python train.py --arch="unet" --model="image deblurring model" --horizontal_flip=false --task="deblurring" --loss="mse" --widths=[64, 128, 256] --upsampling="transposed_conv" --residual_init="none" --weight_decay=0.0
Rows from block 7, named by matrix and row number. Rows with one number belong to one channel. Each number is 500 + 40 x the weight over its row's rms, rounded and kept within 0 to 999. All counts start at 0. Numbers have three digits each. After the name is the row's rms in percent of the matrix's.
# convs0: first 3x3 conv (model.decb.0.1.convs.0.weight, 128x128x3x3), inputs 77-83, a 3x3 kernel for each
# convs1: second 3x3 conv (model.decb.0.1.convs.1.weight, 128x128x3x3, transposed), outputs 77-83, a 3x3 kernel for each
convs0.13 096:496556415502500519507516557461554453536528553454460527526538521523490520458529558523491518602555433479497554509518473498510544509539476462512474488494491458505482559683534380554504452539540
convs0.14 103:469502507480461507491476560496470460466480497382480481523499507476433512426475495507516484537472500476479503525491417497508432520514490521546501514533493463540482513488442537485516481504558
convs0.15 099:506427595536506523526504489479457467487529554472530467515493556487476483453564485513462524571524523530505476468536529554464473504603508551493456491523470517494519453423551467545472600523496
convs0.16 098:539464492463525465464483519442528540460477558536570521504476472482505536441549510522530543504535533494506556542577518559524386569559397526525486478499487499496486480519485640516499545452504
convs0.17 099:529422497483543451497472548537493570461556540470521462530536542509493578511510479594465479519493453574508457447505499540538436507518468517551508504465506452507508552530531501527460522505491
convs0.18 097:542492481546491538525529428500518511465515553453484480575481507550550564534464530461525533502537523449575541523538487539493497538507514513506503492467457527462508633469552505490493557470468
convs0.19 098:428562462454433564537473472490564557499534563491469530594561491527508502469479464472526507496489496419474466496457492513545513541517508521516481484484469483466490642627435399546554511529517
convs0.20 102:464514521501495504521535510544418445514471511450480443503488509506494505474523439530520524477406472542553520485485467481494518456490527469448487467503486513510485404318505489421414544591518
convs0.21 101:579409513440532508553531413504521557522437505479537513480458507475486478560481505525464503489467469500511486534522462493489506498537462506430460521495477453518485473309545492626488574477498
convs0.22 100:500511486512534561533496557490538523546526517483520508545545530478454499479495567485505507459536540514492506477526453538527498504555485486454494449471498558459467455525515573504587487578492
convs0.23 104:470519507497513508560406499437479528509516531509576455499484467524511544541538445477525487471530581491498527538527493522503448502489442496495474552499464506486461491514499497422562478509494
convs0.24 097:530470536511513486623420539532499558475490560524539510487498439530519571514490431494490485499558514472468540488526536527500470481580536513506473475513474475481493513553608531465451572354576
convs0.25 101:483562491558487570507475534514508500554516511478541530483492480432487598471476547479484452514473410477476449569499484608524447498517499509487522489494499512481499472488449515507456537506525
convs0.26 097:512444535441460502513527470462471462496470496547510499456455497434470466465494473474446473528532537532510583518488528523506465483534476540566537520538535508462493480522450497515510448458485
convs0.27 097:523495476456464576498554453504491497423513519463504494464539485556459512443525560514471494494519538464510534503528515461467624488482452470487504471452471480477470470613508570461537479502565
convs0.28 101:472501482534440525464527499454474472476534494449548500563512492463458495470491479463462469495501569519489529505533502479509478518523488467459477456462466508480487515442440518652523435482430
convs0.29 093:476468480491434474388483518526477520494477451497495458542422563447459473487458539543534533538475511476531450510508560458532552472508560535491470517499481504502490476455575521500472501532513
convs0.30 101:462498504567531494502485541472548559487493500435396429435510475489464552494505453640661542439421377477464527551579542487457534510534470492493471558528546481488508505570506413487457525456509
convs0.31 097:473462526446526524559415517465512562504562488538449448536515535512562600490491445528455523563520495480470502513454569512572447567514531447541482466528485478483460447404518456525480495449501
convs0.32 097:499520508545425513533543486462484536502446452552511489460512507548488388437524505558543481566509478534555545531547488489576476487500525462479459461484482487498467548488492502563491443465498
convs0.33 098:528437519480517489514518476489460526461425485481483490419475472468461414505488493456511515506464481514481521554410484603541445498478473534471498463457470473463490502500437491468517426623506
convs0.34 101:494569453552409537566507502517577517551486480519495488551567499546465530507384541532549455541557527481514488506473498492445550500517528493471493457506489519499470470532488485534480528438515
convs0.35 102:460513450452481513521508509513493474504466410522512482500449438504490438523487462500524452529511503520493564496477542527379638521510504502458489500485463507544483501491475479440540536508469
convs0.36 101:507496411533429499507558516500523479485521464475563448545545497547577523508486524520444531493556521463485414495538448515443527496488572448468462520517497519480469487457470493565486474458431
convs0.37 100:515564490458480482507408566433516493426473489490478488440481468414579452589461481501520549501530502583535478503514501570487526510435525457481490498455495475485527482426497542496471480448478
convs0.38 099:553500524503503531485521534479496513423424433436471550530458532475556430480437486518492504560497533478498485482512475577478498485451629519508507518537508512505502580429557344420650555587372
convs0.39 103:493460481484514474513466520498608533405478526499569491473574467509459398462479486491545508451480503482429508468453520471612499468533535466522505476481506511517500472552483481467440535493554
convs0.40 097:542399515515582512487561418504524557488503463535521547510545465466523344549540559542543508483495535565529516510568500434542548487454520443465466454497479513516530501505397519479553481531455
convs0.41 097:499416450454553486541516484541546503531495452475394502477476467429539473529443483468516518526583499492509483543556465476549480494472517530510516512514529484517507484372468486644464561568538
convs0.42 095:527529486493522495554474551469525348471484428535448454564441479522490447548510477557551471579556482560513492512510640593457626495508533521461483490508446470490475493524544557523421420455509
convs0.43 100:414549511551419592518529466405499487549449554498500501498622497495497486484519502445502509502503525507533473476499521476462490420505507497505507478480505502524501444802540401354556543432509
convs0.44 102:440547492549384501506446550437568531458522508444411472506546512443513450520537484485498481513463500469476516498497519496536393436431630486506475496490519505520531476540507444604469500555524
convs0.45 096:545512498476495477479463515485496475416599548441520511548445522452546496532559419493530492459518501492530489480482527573544436536556463480499482473490499553502501456555515469479529504490551
convs0.46 099:546412522442546522541491566498449519482509511456403408485465505459503541503537515469509505435435440510503466548525523495524521531450499503495473508517479512504499532531591594413479433439536
convs0.47 097:423509512551458475504445516473506477512483496478559551512513467539441531518524534471473433546590397500456528454554612484501536457551411491494493491478519477493496490640486521381413562352518
convs0.48 099:486481475433560526510475501480444513497440465500534464454527465455466447536493528417549500441540519520529460485493464472480506492443456518534540516517558525587578557454545485483548501515523
convs0.49 099:449526465543470515468531438509480494469520517536511534498596552482521492456490485541551508480500549542539520494517487476514542504520432578502482523505460459437466486549511489499502493535548
convs0.50 102:535464513485537483503528522499571569488562574518588610482527498507510520473537506510464497508535480540515510497525482428452504534519409488492482499486531503476490490519472427526501517550541
convs0.51 101:515451507518467515500545435502546563548518537497532514502505532556459495560442575505461502476502526510551458503523439583495551505523483474488545511523544485526513510470507526489560533490496
convs0.52 103:525497493540533561494569470467535519453468508561462431523504551531486547494470462512443529453475492477492418475535462607536470508540531520552505531583495475529502493457542483560460460516469
convs0.53 097:492492515514461450537485512466530477477519502548535489501513429553468552504500507466518517538497471576535521505518516489550428552483506490528472510515465499518514471479416496613469475439522
convs0.54 100:457526495510507487517628442498474481523530495502526505485459460510510497475506474527492519519450452504571563455440474538462484546527490470503515505472484472491508449566612455334433535507430
convs0.55 099:504493457533485524440577553459510523543516561554514533521460486534528507472483474492562510530491512536461475539507516457463509521497470481475481543500432516477445542566616455521449478558477
convs0.56 107:499488535478490523564567496486492523486456466458477526492566490524440487528466550503474539511479494488448480506524561522508510465444496484479509500487506511509501513476498466375454470494419
convs0.57 105:485469523439444447534521535531489518509502514504500493554575617534536569548515536437489507482505471535489520481546449505497570475519466477470475498510448530506473484488514445474482442454469
convs0.58 100:540510554501438497542508537406554556531577521509537529459480505396543501427507434463503423442560529499450461499481526504493504538543528480465480469439471502458480490424486452362450523502538
convs0.59 102:511521449528497493515450508525475485504530468506545509539520524510505447538485518524492490510471526584525463518538461499493511512528546487466510441497507479483484449533501594469516516621451
convs0.60 101:506484450525409513529485454485416470486508505551477536440504463501480490558497549460489509535511456417464446482473511501481473553586481472508516526496486498503518493566468498414540550573556
convs0.61 098:496453508480467475537468428452479472494553496495491572522446517492483518461479464580425469560541487537507520518507512461450504487540511510520512496496463465508490455478547449560438527494455
convs0.62 097:513526511491497492527441522528435402510498510478462481481559558522496487504453455594522460483509534526474465522467396539520456469461496530478497457507463493483491507553504407583454468394528
convs0.63 101:509500478530477545468554464522532543521543533468508547520439422437455453518510533513462559548511537539564461498555494562478502541484463484513509482468507443480466505495511525501523495513480
convs0.64 100:541507532461500533469521542485465507467541518433436479498519511440478491417562424494483428437509434492458464556524507532495440530512446469467457478506501499512506510523575469476474450510348
convs0.65 095:508506528495547419510509510508491519500473420480405462506495545557481526582424465560453470507532533504502436487505527501493594472502469441488512492476483481470455545579581562470448520641531
convs0.66 097:551514512452591451466572572461528532500475528478532574487486528533514574430428369466507481523572528520500556504495547509519438520422561532490463483495443453510543535541480522536465455662520
convs0.67 101:459510513504564435571431544579499460560457430511505465526481515534555471559535511452483483472431536455522478530545517479588535495541479480490513521471515498547499495529557489610536531424509
convs0.68 095:504521613467525494443515513520508542447492476439482443509475492467477457426544417473454483532505500447541460555535498519547491476519444447470462456449422472460504498439560549540522571491491
convs0.69 100:505428483527445528498549448480564420573513467524524500484497547541440474442456509545515505486422494525551579487455434451466446459503412479482459471556559445524516480484472459500526460500449
convs0.70 103:514473518497497476445499514525534500461538470524493484556530547536471498416560428510463509654499482526480533483485486531483484483516521489500476458530487466462488525522524491521465483513473
convs0.71 095:509403468543509539498545456509441464443500559485439517495439498487452511435505498552525489509482477481482492456515505526522479498489448470475496490503498528500491546624571541583516541571478
convs0.72 109:489489527493489473494485510576499497598465393494473493516523515534483509572496523494521463436533497474512583503496498551552512551509489515518506475481452472435465540506508504443444474551532
convs0.73 100:554512500515545524535544610475490550503481455533475543404487508499528532525506554521517491593538506590518507513515523515530439540509439517482488542529474558514440515505540480510456577489511
convs0.74 097:525491499503534533506601432453504477464486460487543478529462510538496491606469470522535483478530467496536465510488440483480580525549481497502533488492541476483502528474488493443516504430425
convs0.75 107:536521561500538536522505493454421428438482493510493484562587555513547512578547559580502483529500453565507513490471492504465525489506575545575479564554494485474487538533437477462560568534553
convs0.76 101:520553499510550547422485567583543487488573513474478479511527514492505486468510464494529501540570543457475534488522503518488491491460486496493492529547526469491516447506483598664467432539509
convs0.77 100:494474440463541489490521543534445461458526496487534503477454519434475496443503481481511495499548576497548481504499465528482451514481456494498531484506552492559591459466467492566492475463543
convs0.78 103:557535522448594460447438499532469457511425442509481488466468507507448443540468565489464478534480443486522555517499468492504513515475486477519516479499520469512482516424478391597473532443501
convs0.79 100:508449485526558498497469515456476433526547479475543536562436500564494554452524497473501450527520501486524483504500608503426580460538429499473489495472491513510460564481483438514568488603501
convs0.80 105:537533563486490527474440487542503495477449464445430399455481455468523492487515470520474520524529502474477433554459420476508433598439501452460452540549468532556448507515525516484465420514457
convs0.81 101:500518486508486538527476488564593539535500422501488458446465498495501470535485507497425479435441520490493472473520500521524522482552542481488477511537524518530489545413475535503469504583553
convs0.82 107:451453455434510423498432469472534429506500464459488387557513511429495468536483501512498469508525566525518498460436450516448443419455534520495489529508485480473487428463515454421495463540465
convs0.83 097:495463535519518413462501544489507499489444552470461519535493479447517490540490549440556475549550517453514495494480504519535282491499520473487520439489481467485515546508547496463514448557486
convs0.84 106:520436472429573454430425563475492464458475452459508542514451522454475518518462465413446462438504431486453476495545489492470519468458428499493502473483480461496511522520430535518435511458540
convs0.85 098:485506533509462490477576507524506543521555540552470494391609504450531438439449507556525490525506493512457472455509461470579514491510506513472480478465468480453455383602502560278520442507561
convs0.86 101:502570413502518533488488556534509537496518548489502483550492542492529526459517498488464436493448504483513513495461514482541518493476508478454521456543484487475498538410541441516479530474509
convs0.87 103:443499436429549521533410555462470388457522514487538488498464415523452532460521415514495454541528510578506512424463575507463559562498476521495484470475501504494541568431505443605403442492597
convs0.88 100:484585482515489514523602477522443464453439498477491545505481430526498479513567609457436474532540567533483552485489513496510545470418498498486498466485498520447479457388515495580501497330425
convs0.89 101:523513511521483507543532510459476506410477515522525551496474473550465470469484467417495518499506508497519487500571402438537430438506495503479481486473473493506515491539495512393585558467521
convs0.90 098:532561551501492476503442469502430576449505470497426480492486487435477524504423451504506513446498518467464483509543459538504510536569510508550534486505464471467476448577515559471606474588486
convs0.91 104:494530580531504455523501550535461417532466436441467458544454441494482488544477518583518495586468471505480535504524570482427475473472531548546513559524533554553491537497451501477463509516412
convs0.92 104:461505438470521485438434526456416483454414466466419489547482547534492577449518480458467496497462449509485529512539457553449431515512442528507486493530510462519463504483502422466478479614447
convs0.93 101:509477539462490519519547476488477554500517535472495484431481504583562550472536444524493496529509525534538457535492504526479509523478533516517491520470481476455467462589534480432461525471481
convs0.94 099:513467518519496562451525527557471428471533489435485451458463491493525504477545432505436497487501505567539559487482495494495490534581497480480522474537540453490513500446449437466451488585604
convs0.95 106:538477600473512505520508630532506582449497548524495509519519508481532458525480494532502586561481503578466538488560527493522508487547533504458428498478458475515437567434559470441585457581512
convs0.96 100:525491540464562510477476518498525503470503493516509468522460491420545490451443440478462537507562470498472485478485477501558467507467537488507476469478530464498528476447430585440479492483537
convs0.97 105:498502474421456525562469477522454437543435417536497458514495460446472422452474489542496558470506534489517504538516392519500405503447466501509507521484494496478498568498510527526512486525490
convs0.98 101:539515488511483471544469564549464481518490554600464430526520534466427493526420441463539480502544481507518528453475459509461429520524499501509510488475503515491507540529491492453506504486588
convs0.99 094:497369542467576479480551501489465566458465519476490529498505508439499436502504567458503544479509571525618540501491482501541475505442537518464510484524541455498490485531541504384476498578521
convs0.100 098:559455513484521466502458538516503580535505550533440428380502474508527453516486532549516474567551471477534534471498490499559407492493450519492496502477484476472487455489513406600465535459471
convs0.101 100:511465543441523499491488508476518490432432547466507545559450496434510476484515446481499486534461562532507513503510522567584440535540477525464482481498494511497487526500487499433473378429471
convs0.102 101:466535566472444500550459459473510515509480550453464488512508439478494515533485513457457513498441459495459464492465521498516470515470508485490493455515461477503475543377478474516465552525506
convs0.103 104:464481526496524539492541490459528468433520507521484444495546479516528466498575436412497452409419478402493488448437518426403569495401556506517528501499547482483508490518552485434556481485501
convs0.104 103:520477507470526540493456490469476530483474587478474510511504499491458558530401542544524459437587524501558537555470452586457656467498554513517544518511485480480506500559524509568463496505440
convs0.105 096:471508566542486469446532511462547552543572542498484435503473477542556596492471429556493510583550508517511493553481534596542339479550544494505515469488482463493499529496569453608441507439578
convs0.106 101:528503410462547526510531498450633505491433486424455423516449413482574490466513418437503519493464493460442475463498542490496553445507565514443410523463445528457480587414165537613474501452521
convs0.107 099:463418498536534382411544517530559532446555495476500489512491518431569484628525511466494479493490536520559509485499508536551474498460570478512503510506496500491452518480445603490504508518460
convs0.108 102:539509565481534478543508520484469505519444504527536472501496500498514510489475485529568492477485499452502533481503525476514479502520473495511494502494472488492498404365504600624472460226490
convs0.109 101:502473481541476558477615458535451411481404400467479472523507474476515478495460580490473429504562465523506457512548499508468618494462469483483513494521475513502490505561492507570519504553409
convs0.110 100:539549497532505515526439543526535460457523404516523464520480520457550547451499525479513449516516442521620489517455475497542476483525487472445509501479508482465507570426418459538492558541566
convs0.111 105:506457510532516526537495531379340451330467503428521457517536488458463466483502510540518560526563545582536503510450481504472485508483497499555493510503467453494499515497514581568425524449516
convs1.13 101:464538412529496523519538562479537495443564463479552495506566515471595438430507505452469464460497503490561527466459500447455450429484490529526485476494500537463473520612604544624536536499565
convs1.14 084:513471515434542551454520572556529565520616468514466539451558536454556562502492492512482517543514522526476473452530435444490534504456495541417421521530422516508486488538476484545504534464566
convs1.15 104:520486592558468519529488556500515469423473470537542479568448494477463465480418514531495528485441527514465521447524456521548519483504449534437406532485459513531450477536504482508437459467422
convs1.16 103:487484465493536488501457512497481491458494498477538549490519498503531537509532496513454474530421499486483502488457442504483354498535495503524530487437514436448444485572512527609531531476478
convs1.17 097:513581469468442495512497471566446546458487567486462440496473530496521488528508562599483485581476556521497385516529512526536485530551538486521484524482482520542478534472519512478445513438497
convs1.18 100:500486480522546533488501515478505536524450473507488496490419447539466497557500429486432528480459499492489543548484516509505517436573506526509501553511448477527458523435496442476547430475559
convs1.19 096:464524446504506458504556557494487491490494556496494551541551512484517472459477452422533519529458447462532475571401508512485503540515504434468561446459564508478534461539497452540409471555407
convs1.20 095:512513538496480498522530520551474455503438466513559465533459552452505512497481483504442467502553528465509532483458550533477460544497505469495458474504464505498501535390442536576497506489553
convs1.21 110:522551514455489520561487484510457527493488515506489463461487513476605518499485510497448497499539520499500544482472583498566515471511482546481568520493465540477454551446419514463485468542475
convs1.22 095:479510478544449413494454502513481505518433460500524558511480506448555488577478492505531516442537451467490491532495505536516515566556520492532479455471545573490530582438426503481510484559466
convs1.23 128:525544502468567450566505518505513479436534490463567487567437432484485481546512440500516473536430537484425462487518498526531474519473494445501473549456509509449497428489527529526493513552460
convs1.24 101:489435520516453540571454562566496495537480486526484425541450463463393459519495461486458471502455532499470457452575563469532470497520560442558519434516473438559484501449463485474527597484541
convs1.25 099:458535477504581497489493552516467481563484501493506506461502427533533478506510586468450461481475490559474540537436502506500361455512520534494521542525512514563548495460487501503471535500524
convs1.26 100:482526527512542580559447504507538446549513511539498498422528496489496495532470531475532459531510510488539462521549523509443442474507512491478500507466456539513512516463568520465492508488571
convs1.27 106:517502473543551494564556514566551509486514551485479539457474508535525428446488540420481523478513535474472521518487527483508458451505421565528429501500507453508485491513464468472429464478517
convs1.28 100:482441474503463484529467495505576506506576525458542561502566568504599551508598462476490475512412517532470473535533493435468529495475501444493507542466456384431485529568556446428476464391488
convs1.29 109:527565570521485499559443571573512483529445555558513471469538536461487494490505488529393482470413451526461547484504537493494464499489551511493469446467446490446385553479460477486468489494413
convs1.30 099:496486495538510488485457581465508449509460483476485586496461460539502489487493521442501517573555533536477461479437442483476470494423509491459517561484509468426453483395441507561501507407470
convs1.31 101:482384523537515499478476474492489501538514424520482435543442460479496512496547476535479489505483483508546515467482437537526490515487527476500519421477464477493554522510458449518476465549520
convs1.32 104:477484493448448465515414476473542468500560534474509545513507522531525509472485552448460463542471502595524515489467536527527486497537514491469511550551499551545468535513481516512419514413469
convs1.33 089:497467540425511525459531552539489521557509532552501492495507512567548519534519517515492492558414429501428516504523506534474463562450426489453576474510505422475481468438508431491527472457500
convs1.34 107:471579522431461459523492525512487559513485491494496499468516512501449536479520554512475492470500460556557548507463584534513497490502470471503540523506483515466466505494422517507484590545557
convs1.35 091:550540528570458537492553527513481525551511497532460465572527491525475441531514499460500489523526399516504511540468470402576524570476503551596525530526520480506472514507530481445494457460536
convs1.36 088:448463483476566470502439565431479472539504535413527496503484481580518495475524535505530514606467484444539485513512485465560418502457536465521518476480500489524503481463511505496501564467525
convs1.37 097:469524586492501546495473491459493520496488537458492517471506499463459471461521541511430481554420475485522471510524554570607528519529544425478447434522477494455529539513474593544493511490441
convs1.38 118:553509522431588547512525484499512527461471571528527454455456512454508531521463480548519545450492493502480498460504443522502486516498484511530577484512531506542503504413412447500519494518449
convs1.39 102:492486476567414512442509469530627474516538554534570530533483545572510498483419553514514530419484485390498479467456472516374481521486465485552505487523541523575555504486520449492587515573491
convs1.40 093:505479515462461504466470431479520501545428460534508459484486418511431498487490397474443446522527497549512534477531466403522564540472531511537570556472544502497455446594494468507502477514501
convs1.41 105:552520469527506531501495526480501526459518488481475435444515490459460583535534547498460458531455487452500497503454481492487430512549419546489507488505443461492513485487534503499485518492541
convs1.42 095:430542507540503526560457508556536487596493568571546549456591470489548468487509479516560424495510462437541408512527528447608449409494498544507483490468577498451478499458513581445460535501398
convs1.43 098:499490411483486498508548518526521487471540478493461494497462456525471528523439446532539449469425452548496448459526523500459478518536580529510509518481524460415528462603517520588553478473553
convs1.44 124:536572523534536505502496446524574570424497454552479511435506480498466507531513509448533550408510508551538544474563510544478504459442466531621516483449471473525525513489485498451404470465446
convs1.45 112:482512507488478494529470463530499570525384563532537516463478428517412544551501524507474525533465404532518495495453554502519524459527533542498503480513495511530542481528534433451577526577501
convs1.46 105:545512523507434502522454467547529463463570552489536504495595519538505549522525471524540545448531489525564525478508458547457530441419436509488539497449497510520537515462445502498556489546458
convs1.47 117:454517427515462438496485548439478492492458494496509482547520493550493454544526523491512444577525490532513499494478544443469538385446566508628485503532427526530511473517492512584529618477510
convs1.48 066:501547519452545554538468476478474488517526443564562555510480509578532451545437504511545535502474537441501521551556538500509498494490512512562464550579474470474458530500489437527459515473495
convs1.49 088:438516475468532557499503547480514495492542508389502479493472522494494499499449525497494531451488485429409480469567498429462508566512520479512518597538568492458529599541456539484523505563524
convs1.50 097:552524464526550454521503532446538517528457448485468500523567475486543455515515503516468536506452474504441554592518515537546513532461509487459586418486562507444516557571440476590463472482451
convs1.51 104:572508471593487538560562494560510470535429552511432487468505507468430517469452512523515525498540525476482497523430450454488468501498475506486511482597420481509558488508443529451557541533464
convs1.52 085:485421512426480506488488524501551518456494516451539520542584467540590488456551461498570532506527464505501464572424466457523542494411471475505491511498546456449439533495514484476518545475452
convs1.53 110:551525508437515535508544478543435409469516534475473508458441473476493473540484510466485482511494458524516533475531474582459530493487478453497519513447541467395511426533494471449554470468459
convs1.54 097:566462460451486458499501517472422494463523457514461469499480555488523549478426472521463474489515512566572499527448465490484514558569511505465478486604518513535458493565540504493542441533537
convs1.55 095:455502578446435490521482532434500444356485420499549494561515474447495531503438514484495519491483452578548494492448540515527501508497426490520524474546509483470480491526527496529528463431488
convs1.56 104:462462510479576443439517473542498489500516509543520490518520491574514501463508530514513498505526473575509542494483466528471530514468506487425485542493516506532481478428518456542518448525501
convs1.57 104:464534571480455480480524518473499478501539548454519416507514541546480458490442510485471536486486529557563528507538552478408543487449460456495496535589493511522472541531476539494528488532473
convs1.58 109:453459487492495514453475492420508480493554487457501575582543542492523561572516544531554483496483433549502508420517527351491512410512530506486473466442524498480527502527595470459503508477495
convs1.59 100:525469530515498513481404579490437546550504530581477497553566506542464541516451498512538436539525559522502436513493474467556537544493569531475551467511485481534508585532481524430537475470488
convs1.60 107:516460514532540553530502504503508481512538522551519536495538518482461474502470463594532542531578495529483493493453533528588496486494520484469511501503482535521464490542549532547543496479380
convs1.61 108:490450649528475536591527552472517490522509492498501454474461489473469526462503468504483456534426372521479501527508436514542512468506473560541525487527461493651437470419407528525439516538573
convs1.62 097:437454419492463445538458522560531459505507501423487433502496471535530488525556542543554533489469533595544465483568511513498532553623539506443484468491483497554455599523527485459502621533559
convs1.63 102:514481499467519462485558496512477470596461517518521498475459466547527494389454389511488490480480530461506468520451377551451438519458470460535524454532430504587533443481452488497419517546494
convs1.64 094:417432463460476512512490554521528523554504483445470540542504486524543481549505500462530475456421506538513495463493526478489516522577564541567487534460485579493482544591541411523492587597595
convs1.65 096:544444507480514517533540523539507474516507569479481443493478455533511493413542527484477547483492462546605472478508546503534584464513532574474524514475487469491492538544507497473497564514481
convs1.66 107:490485502449530532476610465442523524510496445419483465518500545452445480546522538481498546529496423434524537460393450537466429567474475491502510518502451435551512497491490487511430453599526
convs1.67 105:535485479494435464440512510460513534553533459515541458529424422485526454441551384549489536516483541482537446474543463491413525482441551461523559442402551507479509436550495521502448516463497
convs1.68 101:513492528511417528494473566523509543485510467512454471482433529518501554485501535464482424500538481499527494560532558520470544496498493464494507541493532526489472470468554477428486505491598
convs1.69 083:510480472444514441438573464471489440461485483543498472535499533601525520500472535574491528530434549514486551545505432507429520509561490502477498495566521457559487540533428471568472558550514
convs1.70 099:522476563488482549461437486477504453571498553504509525526524493438556564510482532550498523474459452537502477461524504509476470538468500503567509389563470536513478517456496578454561500463450
convs1.71 104:495475516506528534568531519485523474469537506599561538466460548495521500498533524538499506533473474539522525500453534550447454487462456538495462495498539484575376522554464509515467482578487
convs1.72 123:484502517542494448543557557553535465475472459522495478496486475456568465416488562522470492464483490524566526475486468488504452487516537468459513422501423538535461575466507472486463522498485
convs1.73 081:457494497484536473414551518460512476490534555491550502469548495496479483473530543543523495529542506510575552500505539516423515474534560469482517463453454441474468492519494531555510534546480
convs1.74 100:423461498445524507486443517483496519508506554530455537525456494455408508538524521485490503496428522512529552432435491477492497473532486581515437494510439519621503504499520443498522471475547
convs1.75 086:488521525482454558493509504427499512443460471462501484554552532564509562542527580578601528524602505572528459560518569495466500511477487484466567544564581540530539479490515516533512477506468
convs1.76 082:461504557494492501512451475538474461461479504517572497468525516525528522467501530497502572490424436482461489499501509578484463464414554492545434451444535512486529484501489493502515516515515
convs1.77 073:519548460545526492529476469555449482506429511405503506471481538509527525536491520532531532496519512502478535559511445538548495405432532484461440587502447476479449501481445490404428459464469
convs1.78 105:502581489453529492478493490475515555546466498456499526462586507548627628443576485533454455541482507491578534499560523494488496524471491532509450527520483462482509498493513501418481534449447
convs1.79 102:531547508529463437523433521554513473518504491529498541499494473477513504522501467526468554526476534510461514492484531587582574490509548442510506462464530447503552513513488403450515479464488
convs1.80 072:492552523551527520529513517589533540447503467521447430555539548534511510561506517555520477518414512493517534478551483520477512551542533518524484435525503463496431515549532491456482491454402
convs1.81 105:415501484447493493467490538535457463440474432477468512518584495556461504494508537529505474547488532514534530545518530477500497442552548495498497420550525508512511462531477455508524500482556
convs1.82 097:503536505519446544493575516457542537503470526585490499460496583532501594539464529496510497453462511541405434510461528546559516541510476523573498543529520530491566465447526500535567442569506
convs1.83 103:505492533539535520538523544494546527532582474510547516483491458458472487529428507503468541438463467556503559452494478567523441494496503571522525492526487500492526465516518439514452467458479
convs1.84 102:497530529460484454477516434464461547425534540480487536534448529496525530459512461482503519505566468451540530505539487510476453482447553524491486483505531491450531430519543436481492505475487
convs1.85 104:544527514483427512500504464574544502520494488485529499550517537532536539532443512487463429498563415521439422481564517458456522553561524490506467532479439487543442492484434513512539454594533
convs1.86 096:453528505472501433580502507492485480486483525425521495482533470437471537444496503479508506510511470510527543542446467538503503580521530479464565488549524505575478592416426425451522459480475
convs1.87 098:494601492489562502501495493554512532524507530541567579441550520503522510490508459480498425481456498432554479488502525486556516485463558504543475523478485529500526536530558487455465519481564
convs1.88 108:454513545505474468471404510495427488593510460515508468512529483474494466530565488460485516542553469490574495544526539516472499436517496483522574451452510461559527475355453479471481507525554
convs1.89 094:498520538536458518476597531510491501474489507522463524466567473530531542549527515514450514577489481480484471516543496538454539554424543551462486501428499510453469468445480495508435486516476
convs1.90 098:478459443611488477524450484465464468526514582446491537537504538465489505541515479493480511408439499441498534452534464506503518507447528519511513479491483546509532573535465586525448512571468
convs1.91 079:514521493508514460479549527482502522439491450497557600431527493535497445522441441479512519463512441475461441496503561532523475494494507506537485521605551503533509509507511509466511511441478
convs1.92 110:506542522541545462495468472437508489467529504466516472467492512430562493430481496511506508489505432432508489534523454566504462510509507549529467499580483503475476490465558410453521519528485
convs1.93 103:520493541499537492449491493513474473449520453429504509466479467471522460487539458539570521486441486537503502507508492533541536514532457488505465544469485495446549543488448523487555492473454
convs1.94 091:480442495475413497455443511590532538515507494473578506459512443471495511490466458504469416488515473461534537444452471474489479526354453509474496516511531551497542456377401526432498497546545
convs1.95 102:502450466480547496493502480443501474477460495391471452557525481490462496553505534507491423520507445510575452511578446433508457513482487573444514509445499493512542465545553483489594527572503
convs1.96 094:503480510484475603477456501487472539469517634479494564493479476499431500529502472488516520478383530464466478515501524455391510503449541504494485525447436512429447500478529531527507481494429
convs1.97 106:482510506502615575480502524480466482442492491470499531430472497509541528436563566477504541522464481565508482466496507510556467452445509474520538513542533500523537514559514496515496526519503
convs1.98 100:400573505531509492508508563497502490432495477636536516521539528471532501471490529511554458454501472514428465454501580505448438505500478568543504497510497526480491489503535525521497512482468
convs1.99 106:505463490506486496506557469504502456506485552494534510486454542532500564521473488519462491477503520493504526524538481531525516534412481508519473469496500458477491503501497492480493424466456
convs1.100 093:487507510483530531506465505478534442414475593502547522535480483525531530553517526484511535416497484433506491565481583555532561533492493453485490421467436463517512533497496495493473468474513
convs1.101 103:487472558475486485541493431526502524501470530487493535517537464515476503464566509502468523512462565552616501449371502429393458445421494488450514483437493503525513569479544478474533500537498
convs1.102 094:506496501508474498504554539489577506540561536434499432503511538476507467478467481591526503565511508471510537599570523478489551501499553503485529481518561484508482526468515485518464460343498
convs1.103 086:542507442456518502546585578501501432531456475536420537475446538557403524538398444536509521577495516594490553468547514473526475557416468486464516494493470565514461468502474475520487478480446
convs1.104 114:496473509493512539521495526511511490407599514422558534483483494451506483437474500489505489461482493449437376516458535549503431547555447447485481492515467457422503502479492490499454437458445
convs1.105 105:460495546497558459474526588486501512458560522529492509525510512395504481500472557447512494470449410448499493414470508589456462509486503512464482502489460452475484526500555447480482452468519
convs1.106 097:432503464564463542534538442498592535526534527458405537472451457466408559525514523440569524446472501472426533484463485526478535527475548512590557539496522543559573460476573517513485573564510
convs1.107 101:553494497532523516527558523488485515569505495476492516464468435518488529470481458497496538472510436499483511486558543510522471459431483497576434463413406502447531438589543487570632491528517
convs1.108 096:530518515516485538451490565473465492475537539499520450559413449530507525499551541500470587462455426521496465567536445456503567532493533468516472518519511514540511495486521471489493479486492
convs1.109 110:543491490500564481530520497482478515551483494491524466437429503460440507492546454486455465451563551511537538542528544410587497544516490522470545436501534522531469495507454504434512510473477
convs1.110 104:460542542582500531499447460510491439530501498462509483576473557541463527551616498454484520583551589453500488514562465497464530496488472443512465553479532480483497494420514468519458476376429
convs1.111 110:551536526553477533510493507521537487508529528473532515473452523448533522513506458528493506515491522514592483479549510553477567494564511486502516531451447529550483488553511470447418459486540